A small self-supervised image encoder, trained from scratch.
Model: patch size [2, 2], depths [3, 6, 6].
Training: soap at rate 0.0025, batches of 256.
Rows from block 4, named by matrix and row number. Rows with one number belong to one neuron. Each number is 500 + 40 x the weight over its row's rms, rounded and kept within 0 to 999. All counts start at 0. Numbers have three digits each.
# fc1: MLP up (model.blocks.4.mlp.fc1.weight, 576x192), inputs 0-191
# fc2: MLP down (model.blocks.4.mlp.fc2.weight, 192x576, transposed), outputs 0-191
fc1.174:501483550560476468448519489461436495448509505471450489489527475532450497517463464484536441539495526563519497534511522476558468511466510480488513487562512517475519515508491488545454494520479529564442458484485466534537535484475479461461514520586439503442456542556534497491605486561440467428500416470436519504527420393455487443454492572466528468529524517494396497423466527562558473442565471502510441543436473486548550430485449585561494519508576482504506474544490547427520601514548454471486472516542525482474500496476466466456495500529448461525517470534503467558525518480512549525
fc2.174:470546458425500540524445502507483543518513495452525478473474524512502491589533525519466509519472495452486518486499542532483491484545401504484501519467522477454502495467575538508469459498576491535385481524414466509435483504499480501463533551418511481514538469512528539512450500526492468465531470495512500463455528564546443500555506450553500506499496443561543496603522501512403466527441545505455600443500504538507459503468582452448425498417471508432479416496493527510466464471499545516475504505521588456514507555506477499532497511417472522520432482483465440471462460404435454469
fc1.175:511506467541551452530502539600489490493544476468516473571534528455440465475547514520566504544508475486483552471498511455480564523430493513424468500548600503522457571475518479499489563449471537527510466510507477445575473482459443537529526544526598467545565472461579551490533461505530526485510538479502530460492494573502505521518410512443470513536592500464520414446506468495581479508461488455533485523563519531531473473532477542469487434523468527511539501544471446450496545539490479440453536456581443454510549504558508539502502512463444549504486525467562588480505464466468549451
fc2.175:496523525473450531509480468442448514498515533551517567492516535481550500520468509534537545499540491512508403480517554544524466493481549508563531511438421569422588495546513516482492443481491496539461522540463574575458456500509544482496473438555388524514443522524455501493524475493537467525576535521539509519567536483587576495460595503571503496453471491576517579569495528555469533466515549532499520513489554490489498493510524498509516543535534471534483516465546540521501464420544523498488495573428565539520448571436508523473531529539587535483502481521473471446488569522506459514
fc1.176:485441465426589459526509522492514494472491544525483412489510530484481442510523532542485498558486521445564556537501454544531540482554464512561445468520507533495484534457573425528553478531474540496453403532498557569577504457472445511508485531534493462526491530471467446431460496536513549474502514506465484515572537485498542477535511479479398402586450445506479532502523505553470488548523506442426521515415459496443456510499488514463547519533481562539508457490544473465468489524507495423490522527475486538479534401479496529504485523482564485507487415485529516601461496551476520433
fc2.176:481508493525422568434530412467473523513496488424487542473541479475484594468434481478558534497499527592495452437524554497502518561495548529425508578459475474510511430487445516452495544479529528529520515470496506466501484504496497451487544505474498453441516529548516553525577556484496449509509503553528468472443568537522459497471498558566496502399501540475495527510509534433520552519489546512520525468508508541563513427463510543565474451406496577498536428505463483529467459493519558533552476542541524480434560497579499479502493480570517496518466495556491461450560472459502401512
fc1.177:445552447547550479518463489497478491535494479456467512470554511510539504430464475510573494500552459494592553482414518427477424553533540497503508467499506489386501420528452480517472541479447494455535475419515541493519481519500467510461471511454476522474392509463480510473454444409510564453515441476540542526529518504406475502470472507507488484459531499493490486486545448478516523516540559463490521542552442482532483582471423437460479551463472530438508557546473479504529474507537470562543541486509550550524522466505505463453438428502484587526505447515416480521529551513498466559
fc2.177:529501452523485490469505527566514506533517542538504511527482531500479491546566508504499523513553511496475509535547497516449602431497486543488477478563482514614470597489480432505459569483540499442520578531506496504468536573495513452456550499553512469578525580564510481559531517539491486536463552520462502508478490542574521479492509478540530537511461516499511543491542509571420534498581503542497478450519545496498511498537553525514485505539518439555470529550535512445496480538466533369517471467486445461472574570499487519617479519491501455543507511551526525557431438575488440511
fc1.178:561483527557492506502480514515489485533477493511531526463537445431534496571541530436538402512548521515484508463509593512494525478551535477503534469530533456540491518504424527546561507442442510464530499473398545461552481543493463503544415496456528551500531501585475534453513564528454483482466518420524483522509486532467527509490506501545472429473474423517436546424479451561490438464499475516558475505476398499458543471472538508459522470459490454466536516502490449426523540509537438500475608487512499514480501522493492533537525578468497630529527519443514472452487504507528424483
fc2.178:488482524447490579451520527482463506525542492535467555427476440549513513545508461522460567488441552541468466497523446433473536514531543522468530513531532519511531521568529473488410448505517571526482485557486449536513500447584482532525486460519489516498509538568422453535497527588530507522489446537475523461419550500516496410488547448575472569518526549531554479524465471499541521527501554505400453430519540555478482476463473496552468506452489455557431444500589515491524454490521472481521528507519481479520477442585458524578538444483478535520483492574516516509440520545545531535
fc1.179:438492588495520405532536498529531497460491533573466475511476503460492481490507554523487542516532599533419468553444491531461531524486500547537488595531523528481394513478504517488534503606514514571486489441515543529510493425546459506531435553516546534499480500504618450523538470519501519457538470474583521498458551525442521519490460447465452474549481452492492487534560533551468491456471555519490476564503508518500539552493386491486459459518484449533452515508549508517513534612541466492460474502510472449444439538504457506515472500475468482502485481452529502549536472555571478513
fc2.179:528467456479457544460495493492491524544538477414555512485556446512537518449503499461474476495494429456589551449540488493553442481502558483488502435485527481513550481434517491534453472425461517461505491493467529507458530526485488491439535490555397457539554477503462583539453529557532458551442512506425486471455469497528426479580542549504558541463557539487499508510461537420481508518559462522476505429473465528504513525506588502553534551519539475506580488404533474473531518409492517495522524534505515528522486430565555508528524485547522547459516545522482422427510501476427483476
fc1.180:450519485563502436554546493477441508507507587500471480506545425532554481487565528457489459484432483544530535455536472450499534511444464533472485459521481499465502495539482522503514537503443472529479546455545543437446479519522502451547482616507516465485534502491490510428442578482505496530635519566537526452507528447532493507537558473518521441547490468492531450519435500570480501533533488452583466468477442479549497548504421541479531500538558518489461503474462472450534447486530485526503595470458559554505483552480520520550520493454472470468552494483577508466609552479549512517
fc2.180:590435524479499517533465488498481433514519517585489429499485521514485521535477555594521571468491447406534543512509608506476510549484500483450547530535501526568518496438522519554502529502533464512454498537456541559475534521468524604494472428548510562553489468517419492537528570532437507508452547513453508534525430439551558514491494462502475461446505580506488534443465508478497478552492547570478495542447483515451568514533557474496525509533560488505548504462472506543464517503483413484448443453521532439486479451506394457509538480480466532493511510544454514463501471489511479550